From a checkpoint of a small multi-label image tagger: layers 8.
Rows from block 5 of a small multi-label image tagger, named by matrix and row number. Rows with one number belong to one neuron. Each number is 128 + 24 x the weight over its row's rms, rounded and kept within 0 to 255. All counts start at 0. After the name is the row's rms in percent of the matrix's.
After each neuron's rows are labels from the 100 images, of 14848, where the neuron reaches its largest size: "responds to" is what is common among them. Only what is clearly more common there than usual is listed. The data: made-up waving flags.
# gate: MLP gate (model.blocks.5.mlp.gate.weight, 512x192), inputs 0-191
# fc1: MLP up (model.blocks.5.mlp.fc1.weight, 512x192), inputs 0-191
# fc2: MLP down (model.blocks.5.mlp.fc2.weight, 192x512, transposed), outputs 0-191

gate.123 098 [116 109 132 127 137 176 128 147 127 146 161 144 112 171 163 142 133 159  69 159 143 116 131  93 126 130  92 155 173 126 122 125 149  88  97 105 114 131 145 133 113 129 104 154 118 129 136 168 140 135  50 158 130 114 153 110 164  90 132 107 124 117 136  92 129  82  95 149 156 115 113 133 126 120 123 127 118 124 134 162 140 154 140 115 118 115  94 131  95 131 108 128 190 129 134 117 115  95 136 101 138 106 109 145 119 155 136 123 165 130 145 134  88 129 154 114 124 111 128 122 145 135 125 123 119 119 104  62 116 148  83 165 137 152 149 134  82  75 107 110 116 132 134 139 131 101 181 150 144 141 105 119 118 139 153 109 156 138 108  76 136 159 131 126 109 168 107 155 106 165 131 105 143  77 130 187 124 150 147 140 154 140 139 137 146 173 167  94 106 109 139 132]
fc1.123 071 [ 98 113 163 160 133 125 124 120 143 124 128 147 131 113 121  89  74 140 141 116 108 135 163 154 101  89 112 140 119 140 123 158 114 116 163 126 119 142 104 113 133 151 117 161 135 193 103 117 129 124  98  93 127 141 172 115 157 125 157 131 126 166 133  89 103 156 118 129 150 116 140 141  92 118 114  80 127  85 161  99 156 129 135 143 103 133 143  96 129 126 142 191 154 129 122 124 122 127 122 123 138 131 194 154  82  91 140 152 146 117 112 125 111 149 143 157 112 149 118 126 128 111 140 146 168 119 124 149 109 120 167 112  95 137 120 144 159  78  83 160 124 135 148 116 123  98 135 129 139 112 168 129 126 125 143 119 122 137 106 159  94 164 167 130 162 183 138 103 114 123 144 156 125 140 118 105 126 157  76 112 157 100  89  90 108  93  87 157 120 151 145  76]
fc2.123 070 [132 112 144 134 137 174 169 144 134 112 139 116  92 159 199 112 146 136 101 171 121 108 114  89 120 120  85 140 128 114 138 128 120  92 129 163 131 147 141 160 148 142 123 135 139 104 128 172 132 120  94 128  89  99 137  87 148 126 104 106 106 103 186 102 121 131 109 148 122 143 134 145 168 147 146 118 143 128 119 123 151 130  95 110 107 171 145 157  76 151  72 120 148 118 130 137  92  93 126 126 149 108 107 131 101 131 139 130 167 145 148 196 114 109 179 142 124 113 132 101 109 141 138 134 143 149  60 132 101  94 137 200 160 166 165 120 117 118 151 126 108 126 134 145 148  63 114 119 149 127 132 162 110 131 138 114 130 158  91 120 124 114  92  97 129 125 124 112  97 137 139  93 142 113 110 145 114  97 118 120 141 125 146 121 151 148 159 111 118 114 138 130]
responds to: emblem: no emblem; diagonal split; two vertical bands

gate.468 110 [126  73 126 143 139 110 148 160  96 146 160 122 123 135 129 125 125 161 103 164 142 104 135 125 174 125 133 135 147 174  62  91 143 148 144 142 118 137 137 112 161  88 111 119 126 144 140 171 114 117 140 142 114 113 193  80 157  97 110 117 117 134 125 129 132 101 116 164 138  64 131 128 119 126 150 143 120 167 112 135 141 109 120 105  94 116  92 128 124  82 107 111 170 170 103 138 107 126 143  97  99 107 119 129 114 132 131 142 135 151 148 110 139 115 161 115  92 151 130 141 128 141 132 152 132 102 170 122 144 117 132 122  61 145 128 147  93  78 105 170 150 148 125 136 161 103  92 124 156  72  88 114 152 134 146 108 135 105 112  98 157  95 142 115 134 142 121 131 118 132 167 123 144 126  90 143 110 145 145 128 124 140 140 196 109 113 129 124 182 124 142 141]
fc1.468 133 [139 129 108 131 140 108 135  91 108 156 107 121 118 105 104  84 114 132  93 113 116 155 100 118 189 138 116 180 115 159 110 145 135 145 147  89 108 127 109 107 157 136  90 125 128 111 139  94 173 110 170 130 156 111 154 137 118 129 110 147 140 136  83 101 135 128 156 202 107 136 136 133 105 137  97 152 121 158  77 109  95 153  98 127 137 134 145 147 109 128 127 138 150 111 124 106 135 166 129 117 117 149 107 132 121 115 124 149 132 123 133 117 136 159 132  89 151 108 131 113 119 122 167 132 158 127 158 151 124 139 136 103 108 103  52 149 170 113  77  83 171 133  76 148 128 121 115 158 118 146 146 108 124 163  92 105 149 112 139 130 147 116 119 149 157 113 171 153 120  74  99 135 130 147 155 106 150 133 144 114 156 162  92 144 136 127  79 166 124 114 138 108]
fc2.468 123 [121 157 111 100 135 139 106 112 138 152 130 115 129 148 141 167 116  92 120  86 103 188 142 180 156 154 185 120 154 158 140 127 111 150  99 138 111 153 122 119 148 122 127 117 114  92 144 152 129  79 121 105 135 105 112 141 145 159 117 132 146 126 120 135 124 135 145 148 126 111 143 165 126 136  82 131 155 110 126 132 114 143 165 115 126 107 117 163 103 120 156 144 149 145 100 116 149 117 161 129 164 146 105  94 115 131 138 155 127  84 126 147  67 119 113 187  87 136 138 154 121 136 128 140  98 157 151 158  75 118 125 113 115 116 146 128 131  91  86 118 130 116 111 153 125  83 137 117 115 101 101 172  60 167 167 149 114 132 111  92 140 142 150 148 181 139 112 127 116 135 115 122 104  86 102 121 129 127 147 145 155  91 171 105  86 162 115 122 132  94 112 146]
responds to: teal; pink; three vertical bands; circle

gate.253 100 [113  91 133 121 110 143 125 147 129 189 128 132 111 147  99 158 171 159 128 157 139 122 134 121 145 171 114 177 153 123  96 122 133  98 131  96 103 130 164 129 171 141 113  99  93 137 170 151 138 137 146 141 169 149 180 128 129 107 127 109 155 134 141 146 120  79 131 121 142 142 124 158 155 105 112 151 177 137 152 167  90 150  98  98 115 181 124 101 108 125  94 116 135 116 139 136 118  66 117  93 141 116 118  80  81  91 122 137 148 110 111 146  97 131 185  80 147 113  77 151 155 114 142 159 113 101 143 109 122 123 102 116 102 145 112 151 142 125 116 115 146 114 142 181 167 131 145 107 151 129 116 101 145 101 146 102 105 149  83 108 123 121 149 106 109 140 114  99 118  96 119 128 137 153 123 147 135 119 151 125 121 134 132 134  86 135  94  90 105 136 118 137]
fc1.253 106 [147 133 144 159 149 122 129 129 124 135 161 116 151 189 144 112 124 132 130 150  94 137 131 140 138 134 155 136 145 157 130 122 117 123 143 108 119 148  80 122  97 145 113 121  93 137  92 114 129 110 137 119 178 144  92 113 103 150  82 165 158 132  79 120 149  86 109 130 130  84 128  87 129 107 146 139 125 140 108 133 114 111 156 159 132 123 128 146 143 132 114 164 118 134 146 138 162 139 128  85 110 151 172 100 117 157  44 169 141  79 187 131 134 103  84 136  86 111  93 119 147 111 167 122  97 173 148 101 124 130  95 107 138  97 153  98 120  98 107 132 140 129 134 120 157 129 114 170 152  85 109 151 145 146 157 139 145 119 147 123 113  51 116 104 129 121 119 133 147 124 130 123 122  98 151 146 134 160 122 154 160 130 111 122 110 144 120 152 173 132 146 145]
fc2.253 108 [137 124 172 135 105 113 136 141 124 125 145 140  91 117  81 187 166 142 130 141 177 147 148 111 114 147 123 110 192 107 162 104 127 125 142 141  84 120 154 131 148  78 149  79 142  91 147 113 119 141 126 108 117 115 161 120 128 112 137 129 120  91 142 197 130 147 131 127 166 146 116 106 156 147 118 124 143  87 158 139 132 104 115 168  80 165 147  93 117  93 111  85 143 122 112 139 142  59 144 149 125 153 112 122 108 122 124 106  79 189 116 127 133 141 161 121 131 114 106 153 135 180 109  96  69  86 123 137 130 127 132 101 154  98 121 138 107 125 126  96 103 117 124 143 112 117 165  79 130 138 140 148 126  85 136 152 102 141 146  99 151 108 132 135 117 127 120 129 114 147 119 105 158 163 133 112 152 124 121 104 109 122 146 143  92 138 137 125 137 120 103 125]
responds to: teal; upright cross; many stripes; emblem: star

gate.224 111 [106 141 116 189 147 138 104 157 167 147 119 132 104 149 156 142  82 120 116 151 129  99 164 117 135 163 115 130 140  99 149 167 126 131 147 144 139 138 125 141 136 145 133 117 117 173 140 144 120 123 138 106 137  91 113 114 150  90 163 122 112 102 153 109 130 149 121 144 120 155 115 174  92 121 120  86 163 120 125 113 164 122 150 120 166 167 144 149 130 136  96  77 123 130 161  97  99  80 133  74 150  79 165  80 112  92 138 128 142 139 134 149 112 112 127 128 104 152  66 112 168 128 122 117  93 151 103  96 129  98 160 165 146 144 147 132 126 114 146 131 143 140 137 145 160 131 158 110 125  52 129 141 137 131 124  89 148 172 101 144 133 136 140 113 159 143 114 138 102 111 118 121 143 112 115 130 132 160  93 150 182 136 150 118 147 151 158 110  90 125 108 114]
fc1.224 152 [111 120 163 111 120 133 136 137  91 117 160 136 142 120 134 143 123 143 123 136 135 178 112 121 122 103 134 140 121 120 134 106 102  97 162 148 118 134 110 111 114 118 129 115 113 117 137 141  92 128 128  95 187 151 108 163 119  95 127 109 118  93 161 144 118  95 138  85 162 113 143 131 133 107 140 160 159 140 129 117  95 110 150 137 143 136  98 109 121 144 139 175 125  75 149 102 131 118  92 180 149 132 139 133 123 115 144 139 118 117 126 153 128  53 136 143 157 165 154  88 119  83 207 100 124 125  80 131  92 122 102 147 148 145 165 116 144 114 141 113 128 134 169 137 161 123  95 136 158 111 149 120 124  83 154 137 120 142 158 186 130  95 130  81 131  94 102 110 147 116 109  92 139 126 157 173 130 133 132 139 148 147 119 161  76 141 127 128 131  78  95 135]
fc2.224 146 [127 135  94 164 146 145  91 113 150 145  81 131 119  99 106 115 135 159 138 101 110 122  95 147 115 139  90 126 113 106 137 132 173 138  92 132 129 137 133 164 162 108 158 146 101 138 139 169 116 151 157 131  99 182 114 138 127 139 143 139 152 162  59 105 167 135 100 162  72 128  97 143 144 111  95 115 151 128 125 124 129 102 103 140 143 116 144 111 169 137 115 103 103 159 154 162 133 136 103 114  97  76 119 105 119 125 165 131 162 129  72 165 121 142 100  91 159  84 149 107 141 134 104 140 169 144 102 101 147 157 133 134 114 143 116 153 154 128 146 130 129  85 121 141 142 154 112 102  91 157 152 122 143 168  94  99 125 136 150 159 113 138 143 153 131 153 143 145  99 125 107  99 106 145 122 105 165 128 133 145 136 118 114 103 163 117 135 127 102 164 160  82]
responds to: orange; emblem: no emblem; two horizontal bands; green

gate.326 112 [115 135 150 127  82  75 126 147 128 100  82 150  75 139 151 165 139 136 144 135 128 115 148 156  99 123 161 101 121 102  99  94 127 115 139 122 163 108 136 137 102 155 165 111 112 138 172 136 144 109 146 146 125 153 111 117 141 147 140  78 141 124 164 178 131 160 138 106 104 129 144 125  98 121 138 112 107 133 100 122 166 123 167 104 162 102 132 160 112 110 150  73 133  85 121 107 136 114 156 114 130 155 114 108  95 127 143  80 101 123 152  70 113 151 141 128 109 171 134 151 117 155  85 147 115 158 154 145 136  97 153 120 133 128 128 167 144 134 172 150 112  96 152 157 147 127 150 124 134 146 125 152 114 115 119 146 169 103 102 118 111 138 134 119 117 104  74  93 142 151 150 156 116 178  57 146 108 109 148 101 137 129 171 131 130 126 118 128 135 115 130 142]
fc1.326 168 [139 125 112 152 123 160 150 100 116 142 110 135 166 129 126 108  92 129 128 117 109 119  77  96  99 134  89 140 109 136 141 144 137 143 140 154 105 120  90 121 143 131 120 147 188 120  91 116  95 144 137  97 134  98 139 142  86 118 136 156  90 137 109 110 145 116 138 158 126 130  76 125 124 134 104 130 136 127 156 119 109 111 138 160 126 135 136  96 177 142 126 131  95 129 164 130 128 125  87 161 145 118 165 162 172 131 124 158 131 167 116 150 155 121  92 148 161 113 149  87 167  97 169  93 124 114  85 124 126 163 110 129 138 137 131  97 130 144 105 107 169 139 106  97  99 191 100 133 123 132 115 109 183 130 137 129  97 147 171 146 148 122 122 123 115 136 170 158 122 103  99 105 160 103 168  99 154 160 113 132  90 137  70 155 133 149 132 125 137 106 112  84]
fc2.326 167 [129 137 128  93 128 128 135 130 121 149 137 139  90 122 165 136 143 129 108 132 151  82 164 108 108 136 149 154 125 129  93  99 120 135 118  98 151 152 145 171 104 141 148 137 118 123 157 129 157 128 117 132 129 173 101 107 171 138 126 121 178 127 169 132 132 148 134  99  96 143 131 123 137 112 131 115 127 136 132 154 146 136 148 127 142  92 123 139 107 122 123 135 162 143 124 125 104 142 173 113 127 166 114 111  77 138 120  87  89  95 134 103 111 115 169 100 101 144 105 177  94 127 114 175 160 109 161 119  81  98 116 127 112 125 163 145 129 169 158 125 120 108 167 158 124 104 134 128 131 155 127 165  89 120 139 130 103 123  78 100  73 162 165 133 128 131  81  84 122 143 150 129  92 190 118 140  82 102 130 127 152 120 189 112 132 139 146  87 133 120  96 163]
responds to: teal; black; border

gate.405 078 [147 110 131 139 122 146 103 161 124 150 114 126 138 164 182 154 127 155 116 194 112 120 172 114 132 149 116 154 158 130 140 139 122 130 130 136 110 162 154  97 152 158 110 158 124  96 116 153 139 106 113  86  77 116 129  97 144 108 125 142 102 174 130 132 145 119 167 142 109 152 138 168 134  96 105 118 153 106 150 158 125 178 150 136 132 121 138 164  87 127  93 101 181 151 163 154 123  88 120  80 131 106 128 114  96  95 102 127 185 119 134 143  93 138 162  83 101 110 127  81 142 121 132 113 146 119 119  99 140 132 109 145 151 157 153 112 100  81 103 106 126 145 130 161 117 110 151 111 139 122 119 146 134 132 109 106 121 110 103 104 125 146 114 164 115 170 121 128 102 101  97  88 108 116 185 120 113 126 139 137 122 147 169 138 145 129 130  85  95 107 146 147]
fc1.405 031 [ 86 125 108 165 156 110 161  93 100 127 161 122 112 133 166 159  80  96 126 171 125 160 130  71 101 108 160  92 114 107 164 142 139 157 172 136 112 117 109 153 129 132 156 131 121 137 132 132 102 139  94 150 170 135 140 123 145 116 108 136 104 114 190 160 120 147 134 153 102 178  91 129 147 160 138 120 118 118 143  76 154 137 140 133 140 139 120 121 110 134 123 159 167 178  93 147 129 129 173 170 135 107 152 116 143  97  93  95 114 122 141 147 105 149 143 145 152 104 110 124 136 118 117 110  98  78  97 134 115 135 118 140 112 123 132 102 114 150 132 156  97 122 151 116 112 147 129 169  84  89 138 124 102 104 150 106 137 112 153 115 118 156 105 153 102 140 120 144 148 160 124 137 133 144 147 123  96 127 133 179 113 152  93 149 107 120 127  91  77  98 154 101]
fc2.405 028 [103 131 124 114 152 139 132 108 117 119 153 118 113 117 131 144 122 100 165 126 112 134 127 148 104 106 146 137 170  93 123 127 124 148 114 119 112 108 141 116 142 165 154 165 144 142  92 168 126 139  82 152 125 120 111 143 127 125  93 111 133 121 165 148 108 155 159 133 108 188 133 162 139 145 141 141 130 113 152 189 116 132 130 126 125 128 129 156  84 166 125 120 119 158  99 116 157 126 151 106 121  77 101 113 124 117  96 118 123 169 120 144 120 143 118 136  63 167 102 135 105 113  98 144 126 102 135 115 155 131  97 182 111 100 144 168 136  95 128 134  97 118 148 159 137 131 115 152 153 107 124 111 124 115 184  69 151 102 139 139 148 163 137 149 105 131 129 107 161  99 116 198 125  99 143 143  62 137 154 161 145 132  66 129 139  93 126  97 119 112 128 159]
responds to: emblem: no emblem; grey; two horizontal bands

gate.417 132 [117 152 123 110 108  66 107 131 134  94 117 148  85 129 143 146 154 111 142 132 140 135 151 172 126 103 171 103 127 102 118 101 119 151 117 112 167 121 139 136 101 153 158 115  88 136 172 119 150 117 136 160 115 158  96 151 125 170 122 109 161 114 154 159 111 160 118  87 112 141 147 115 106 115 144 114 105 131 100 123 151 115 139  93 156 106 128 150 108 106 167 102 114  93 110 114 138 122 169 127 106 162 114 105 112 122 135  97  97 105 148  97 113 147 143 131 119 154 137 164 103 157  80 162 127 155 163 159 131  87 164 120 133 117 128 161 146 154 182 160 101 111 133 144 151  97 148 108 102 123 138 142  96 121 126 148 145 118 113 137 101 125 135 129 127  90  98 108 164 142 143 153 107 181  48 145  99 112 143 114 147 111 185 103 134 113 120 152 126 135 115 147]
fc1.417 180 [131 121 110 150 135 165 139 117 125 137 117 116 174 116 120 110 113 131 135 102 109 144  70 117 113 121 105 125 107 142 150 144 121 127 132 168 109 123  99 126 150 110 106 144 170 116  85 111 103 141 132  99 133  99 133 139  82 122 137 170  91 127 110  99 135 116 126 145 141 125  88 137 131 138 108 137 134 127 161 107 104 109 111 168 128 144 143  91 170 150 133 144  95 127 154 132 127 130  82 157 136 113 160 162 176 135 119 155 133 148 102 166 155 108  81 165 165 107 142  99 149 102 163  97 128 125  84 129 128 162 132 130 134 130 111  93 134 146 102 109 155 143  95  93 113 166 105 113 122 125 130  88 186 145 129 139 113 154 181 157 163 114 118 128 129 131 175 163 120  95  94 102 158 107 180  96 161 147 106 146  85 132  69 149 133 125 131 137 132 121 124  82]
fc2.417 197 [123 148 119  95 124 135 132 131 112 157 149 137  86 116 139 141 133 115 106 129 157  82 169 101 125 142 147 168 125 135  96 101 121 135 125  96 141 159 143 163 116 139 144 148 112 115 161 126 144 117 127 125 131 165 102 114 184 121 133 126 185 131 156 132 124 136 149 109  99 150 122 136 142 110 128 124 129 139 136 168 135 121 141 127 151  90 124 142 110 132 120 119 157 165 129 124 105 124 173 128 122 164 114 108  91 124 130 107 103  90 122 109 107 125 165  78  93 141 105 179 104 123 111 162 144 111 159 115  80  88 102 139 129 117 162 141 121 166 153 113 122 114 156 148 124 124 133 139 127 150 118 169  94 121 148 127 101 116  87  85  78 176 186 132 114 156  82  94 115 132 146 125  96 179 119 134  95 105 134 132 150 121 190 103 128 151 156  75 123 119  90 152]
responds to: teal; purple

gate.255 083 [146 104 146 119 124 111 105 151 136 135 138 121 129 159 119  99 137 119 114 178 142 125 171  91 148 142  98 129 153 168 150 120 130 116 117 113 132 143 193 109 156 138  91  96 151 138 105 176 140 121 100 120 139 131 157 118 160  81 168 118 101 106 147 149 112 133 133 126 165 143 129 129 158 127 109 127 121 124 158 158 112 128 111 115 116 133 168 148 111 153 109 140 188 129 113 120  85 105 168  95 134  97 110 138  81  91 130 111 138 154 136 125 108 126 158 102  99 175  68 142 118 131 111 145 141 146 143  95 129 135 134 127 118 174 111 180 100  86 120 116 113 129 139 126 127 127 137  98 134 135 118 105 127 121 133  78 113 138  76 103 127 136 108 124 129 151 126 129  59 132 151  84 112  98 162 136 117 112 144 130 143 150 191 120 121 123 105  86 131 135 150 186]
fc1.255 047 [148 126 168 112  95 110 125 130 136 129 119 142 135 113  67 115 116  91 125 142 174  72 149 128 123 150 136 105 123 108 131 109 127 169 132 164 123 111 148 117 135 123 162 131 104  99 133 125 155  82 129 114 164 136 144 108 113 106 178 153  91 108 142 129 113 160 134 123 125 142 102  79 148 158 102 147 108 149 141 110 180 123  91 138 135 128 128 146 154 142 118 108 140 188 153 177 104  78 117 130  83 115 138 151 139  75 112 103 147 182 119 127  77 143 129  97 121 134 103 150 127 150 113  77 155 150 176 139 106 153 104 127 177 159 132 174 121 157 134  97 117 112 127 118  95 149 161 149 121 145  98 150 128 119 114 122 122 127 109 129 100 163 108 137 115 159  95 140 105 130 150  95 129 114 139  94 148 134 139  92 102 133 166 114 114 122 102 133 132 136 108 158]
fc2.255 049 [161 113 119 108 103 127 101 136 129 104 128 125 142 121  94  96 128 129 120 125 138 122 152 151 129  95 157  94 136 125 120 109 116  98  99 169 119 111 140 136 110 168  70 170 100 150 127  90 127 112 107 149 120 106 127 153 124 170 137 165 106 164 135  67 111 117 117 115 147 145 128 110 154 100 169 115 125  99 158  99 153 115 162 130 157 113 131 124  76 122 171 173 144 167  99 140 143  91 138 140  96 142 142 114 118 158 122 126 123 131 160 130 109 132  83 136 185 128 136 131 142 143 120  94 137  95 132  85 188 132 152 110  95 114 147 154 109 131 128 117 142 105 135 102 137 140 123 158 143 124 105 109 192 111 153 111 148 124 153  64 104 122 150 115  82  99 149 142 133 139 144 125  95 106 172 153 139 136 109 131 147 123 114 130 102 119  79 138 130 150 140 179]
responds to: emblem: no emblem; quarters; orange

gate.384 092 [169 149 124 117 116 136 115 105 120 148 116 118 139 121 129 108 151 145 140 145 136 127 132 113 124 133 143 130 117 125 144 119 145 109 144 148 147 137 120 113 114 163 110  69 157  96 113 132 111  69 118 100  74 163 166 154 112 112 130 115  70 163 142 137 129 135 176 136 200  87 178 129 113  90 107 134 116 107 113 142 156 154 146 105 122 120 111 129 119 133 100 114 116 107 175 123 112 113 147 129 154  78 115 160 138  86 125 141 162 106 162 147 154 140 176  44 118 146 121  85 109 138 156 149 123  85 136 120 128 139 132 139 173 159 112 134  99 104 125 131 121 143 155 151 111 124 166  77 128 146 135 147 132  77 130 140 131 143  98 115 139 144 104 146 126 114 138 111 135 141 158 164 140 119 139 113  92  99 133 147 135 128 131 116 119 113 177  85 119 130 171 150]
fc1.384 095 [112 143 130 122 107 161 145 152 147 155 103 167 142 147 149 137 117 110 128 124 144  91 160 128  93 130 110 147 122 116 168 142 126 139 142 142 116 134 149  93 107 107 134 115 143 117 104  66 122 178 119 108 128 160 103 115 119  62 167 123 145 124 164 191 118 137 132  71 140 182 127 119 110 140  58 111 121 125 103 155  89 144 125 139 119 144 145 146 115 156 134 114 105  56 138 123 119 101 122 109 141 135 144 138 123 141 123  99 105 144  77 148 121 107 197 110 136 121 157 119 151 131 143 165 134 153 129 158 102 125 145 181 191  94 125 108 156 102 122 107 101 131 138 164 128 104 148 169 126 129 140 160 113 127 106 128 104 134  94 148  86 167 146 114 141 120 140 125 128  99 140 128 140 151 138 133 111 109 147 100 139 146 164 103 152 118 129 129 121 125 121 115]
fc2.384 086 [152 101 107 115 126 164 122 121 125 147 102 125 141 152 141 119  93  85  69 129 146 124 147 108 110 154 109 114 127 145  97  94 134 149 115 169 132 103 113 124 142 118 118 119 153 120 120 156 163 130 147 110 116 118 111  92 111 152 165  96  57 136 135 100 172 151 108 132 106 139 104 166 124 157 119 116 137 132 149 111 156 131 156 117 145 111 117 142 115 113 118  81 134 148 116  92 146 136 158 107  94 114  84 134 167 166 119 111 133 136 158 113 101  98  84 210 129 150 152 114 132 152 117 139 112 154 129 148 155 113 138 139 121 157 146 131  89 132 113 130 176 156 105  79 108 120 130 128 136  86  88 132 126 102 109 119 136 142 128  94 140 102  92 141 157 152 123 171 103 156 145  75 126  93 116 148 122 140 120 151 104 119 144 159 145 157 164 113 178  97 134 142]
responds to: emblem: no emblem; blue; orange

gate.0 099 [141 103 131 134 129 114 102 123 139 147 119 119 122 141 163 146 117 129 128 185 138 112 150  99 160 137 141 136 167 130 145 115 147 120 136 120 111 163 161 111 138 140 105  92 128 136 129 159 134 100  88 132  95 145 151 104 155  87 130 106  91 161 168 134 125  94 147 148 174 141 158 167 139 105 107 140 134  91 111 189 134 157 157 109 126 150 138 186  76 133 105 129 147 139 130 128 109 103 136 102 151  94 122 125  85 117 137 135 157 110 170 125 114 126 173  90  96 157 111 110 138  99 134 124 121 128 151 117 135 137 117 161 135 157 106 130  87  67  81 125 116 169 149 139 118 112 148 116 188 141 122 130 116  92 147 100 136 123  83 114 163 137  96 126 134 155 134 126 106 121 113 138 129  87 135 166 111 137 176 179 135 134 146 127 129 130 118  79 117  98 143 165]
fc1.0 055 [109 146 134 144 140 143 148 150 116  97 129 126 110 131 122 127 168 152 123 109 119  64 144 101 160 140 135 124 156 108 106 179 165 153 125 180 114 117 137 169 108 107 175 168  90 121 139 107  99 136 142 196 108  79 139 152 186 114  94 109 119 173 116 129 109 131  99 138 122 117 102  80 129 135 111  93  84 144 122 117 142 143 108 132  89 126 132 104 161 122 127 113 152 125 135 116 140 119 109 128 125 124 143 120 122 160 133 114 151 183  97 132 138 131 135  89 111 117 130 141 109 143 108  82 135 105 138 157 123 129 118 155 150  67 176 129 134  87 143  91 126 109 146 126 127 141 148 177 111 161  92 172 138 139 104 127 172 120 119 117 122 163 136 117 130 110 131 142 103 156 128 102 148 178  68 126 129 120 125 107 140 126 122 142 121 111 119 147 120 116  88 111]
fc2.0 040 [165 169 134 125 111 119  94  83 134 115 124  87 146 113 107  98 136  80 117  82 119 134 181 103 187 118 163 109 111 134 126 105 121 133 169 170 168 128 123  82  81 147 112 116 157 156 125  93 117 121  90 134 145 123  98 131 129 127 146 126 138 126 105 113 107 157 167 141 188 130 137 120 147 118 135 150  94 117  94 103 113 141 111  95 152 106 114 162 109 123 152 125 128 119  87 151 144 138 142 144 144 134 103 128 166 112  78 135 114 137 151 130 121  70 113 101  93 141 137 119 110 114 124 102 112 196 136 113 132 123 149 140 156 143 149 139  97 103 126 100 104 158 117 130 142 104 117 135 142  77 132 137 126 139 176 127 136 107 118 112 139 147  98 142  94 105 112 136 117 118 185 117 161 123 141 110 153 119 148  99 161 181 116 152 147 105 119 140 133 128 155 162]
responds to: emblem: no emblem; white; orange; border

gate.428 083 [141 106 134 142 112 144 113 127 143 178 150 107 115 151 134 122 116 135  79 150 154 100 124  88 165 155 107 172 142 135  93 150 142 110 131 111  80 115 165  94 136 123 110 125 145 122 138 154 147  96  89 118 138 123 195 115 160  96 147 140 106 140 147  83 133 125 130 184 157 122 138 160 136 124 114 134 149 118 112 152 141 178 135  94 107 136 126 147 107 142 122 126 177 122 148 155 129 112 132  93 162 119 144 114  89 107 129 149 183 153 156 117  96 132 138  69 100 125 107 117 141 111 139 121 136 127 123  79  93 139 112 146 128 139 137 146  93  78 116 117 163 155 137 133 138  75 160 134 156 108 111 157 115 146 155  76 140  96  79 113 121 164 128 123 142 151 132 165 105 136 115 131 119  82 151 147 146 125  95 114 164 160 156 116 112 131 138 108 138 107 132 132]
fc1.428 037 [136 145 150 152  89 118  75 112 141 142 110 101 145 127 129 111 113 116 155 113 116 176 166  80  89 168 125 133 156  72 126 132 130 125 110 147 131 201 148  84 144 141 155 153 174 173 127 117 110 110  99 160 137 110 139 149 129 103 117 162 152 192 117 133 162 120 163  77 117 159 142 142 118 109 149 151 130 155 133  88 118 152 128 138 152 111 140 121 127 151 135  94 127 109 118 109 124 116 140 135 110 132 110 132 109 144  72 126 126 144 150 121  80 117 149 129 140 144 102 113 120 152 128 114 133 138  85 128 139 135  84  77 122  81 175 143 123 136 127 129 123 176 145 135 155 145 168 111 166 132  94 147 130 163 138 141  80 140 149  99 154 120 149 172 124 147 140 111 109 124 154 115 138  96 115  93 137 120 118  98 111 165 125 161 110 115 154 127 132 136 116 124]
fc2.428 030 [141 142 126 142 133 129  91 143 147 135 127 105 140  82 115 132 111 150 117 127 108 133 126 125 106 131 151 135 126 108 172 134 131 137 139 142 120 128 106 130  74 120 209  95 146  93  98 131 125 139 172 144 109 152 126 159 149 115 119 103 123 128 140 168 147 132  96 114 144 140 152  81 125 107  81 119 129  92 141 152 167 149 153 140  74 120 100 149 121 162 102 134 106 121 147 147 130 128 137 108 158 139 103 100 124 137 116 120  96 128  94 137 172 143 111 114 110 134 112 102 119 165 147 145  98 150 137 166  93 124 123  75 160  94 124 130 143 118 128 117  62 139 118 150 129 104  91  87 184 149 145 194 126  94 114 160 132 121 153 114 170 110 125 157 161 114 168  97 121  80  92 148  91 123 109 122 155 132 139  89 147 107 106 128 122 129 151 119 103 138 119 127]
responds to: emblem: no emblem; green; diagonal band; triangle at the hoist

gate.230 116 [123 110 124 111  95 119 145 124 145 150 145  99  82 131  95 142 128 150 116 159 144 109 121 110 161 154 116 152 129 134  91 126 116 130 167 116 117 144 127 141 156 131 155 108 165 116 139 148 141 122  81 102 141  90 158 120 156 111 158 121  73  87 208 102 110 138 119 152 193 144 124 105 137 114 141 144 128 121 170 166 151  99 112 109  89 165  99 106 107 157 111 142 131 123 139 130  77 119 129 138 116 116 129 151 121  87 117 109 127 162 100 106 123  70 158  99 149 173 110 150 101 111 132 130  92  79 116 149  94 117 125 127 157 177 143 138 119 135 169 136 108 161 182 121 141 128 138 105 145 122  77 139 163  94 149  93 120 165 121 114 143 129 132 136 136 146  75 115  92 108 125 141 149 133 131 159 134 118 146 133 124 159 131 140 131 117 155 114 138 124 123 154]
fc1.230 144 [110 143 128 139 161 119 114 183  96 118 119 116 151 124 144 172 117 135 143 161  94 137 180 113 145 120 145 136 163  97 139 149  65 161 162 141  85 134 165 152 117 130 111 105 109  95 118 140 142 102 128 128 122 108 131 130 124 120 116 134 144 141 139 143 120 175 160 138 144 132 133 131  96 137 113 129 127 156 159 124  96 152 117 128 123 169 146 165 137 137  93 139 142 128 142 116  90  94 164 117 125 115 106 149 141 135 126 110 135  89 157  92 108 109 153 147 120 165 107 129 131 129 150  69  95 131 134 147 144 158 159 119 150 120 138  79 105 105 134  91 162 161 146 146 129 116 148 131 113  89 137 144 122 152 116 136 150 164  91 110 182 137  84  77 142 175 151 119 121 119 128 106 135  97 120  91 112  95  81 127 127 107 143 163 110 147 137  59 121  82 112 145]
fc2.230 131 [158 109 128 118 111 148 141 118 139 139 132 161 129 110 134  90 109 116 163 110 159 101  92 109  95 118 131 122  68 170 152  90 166  88  81 116 142 122 142 109 147 135 122 157 113 150 105 163 120 143 165 110 109 190 111 133  89 143  98 138 118 139 115 127 125  73 112 101 100 112 110 147 168 104 169 134 149 133 141 139 121 138 154 145 150  61 123 125 115 130 167 136  88 156 146 144 139 115 121 165 144 109 139 112 141 145 133 145 127 135  75 171 147 131 100 132 130 118 152 155 123 128  98 164 164 158 133 111 122 133  79 138 141 118 150 157 111 156 110 165 159 105 106 121  92 172  95 134 129 173 118 123 118 143 144 174  94  72 133 128 108 134 149 121 106 122 131 106 117 118 120 127  82 112 124 138 115 145 151 149 104 142 119  83 154 153 151 120 157 137 147 112]
responds to: emblem: no emblem; brown; triangle at the hoist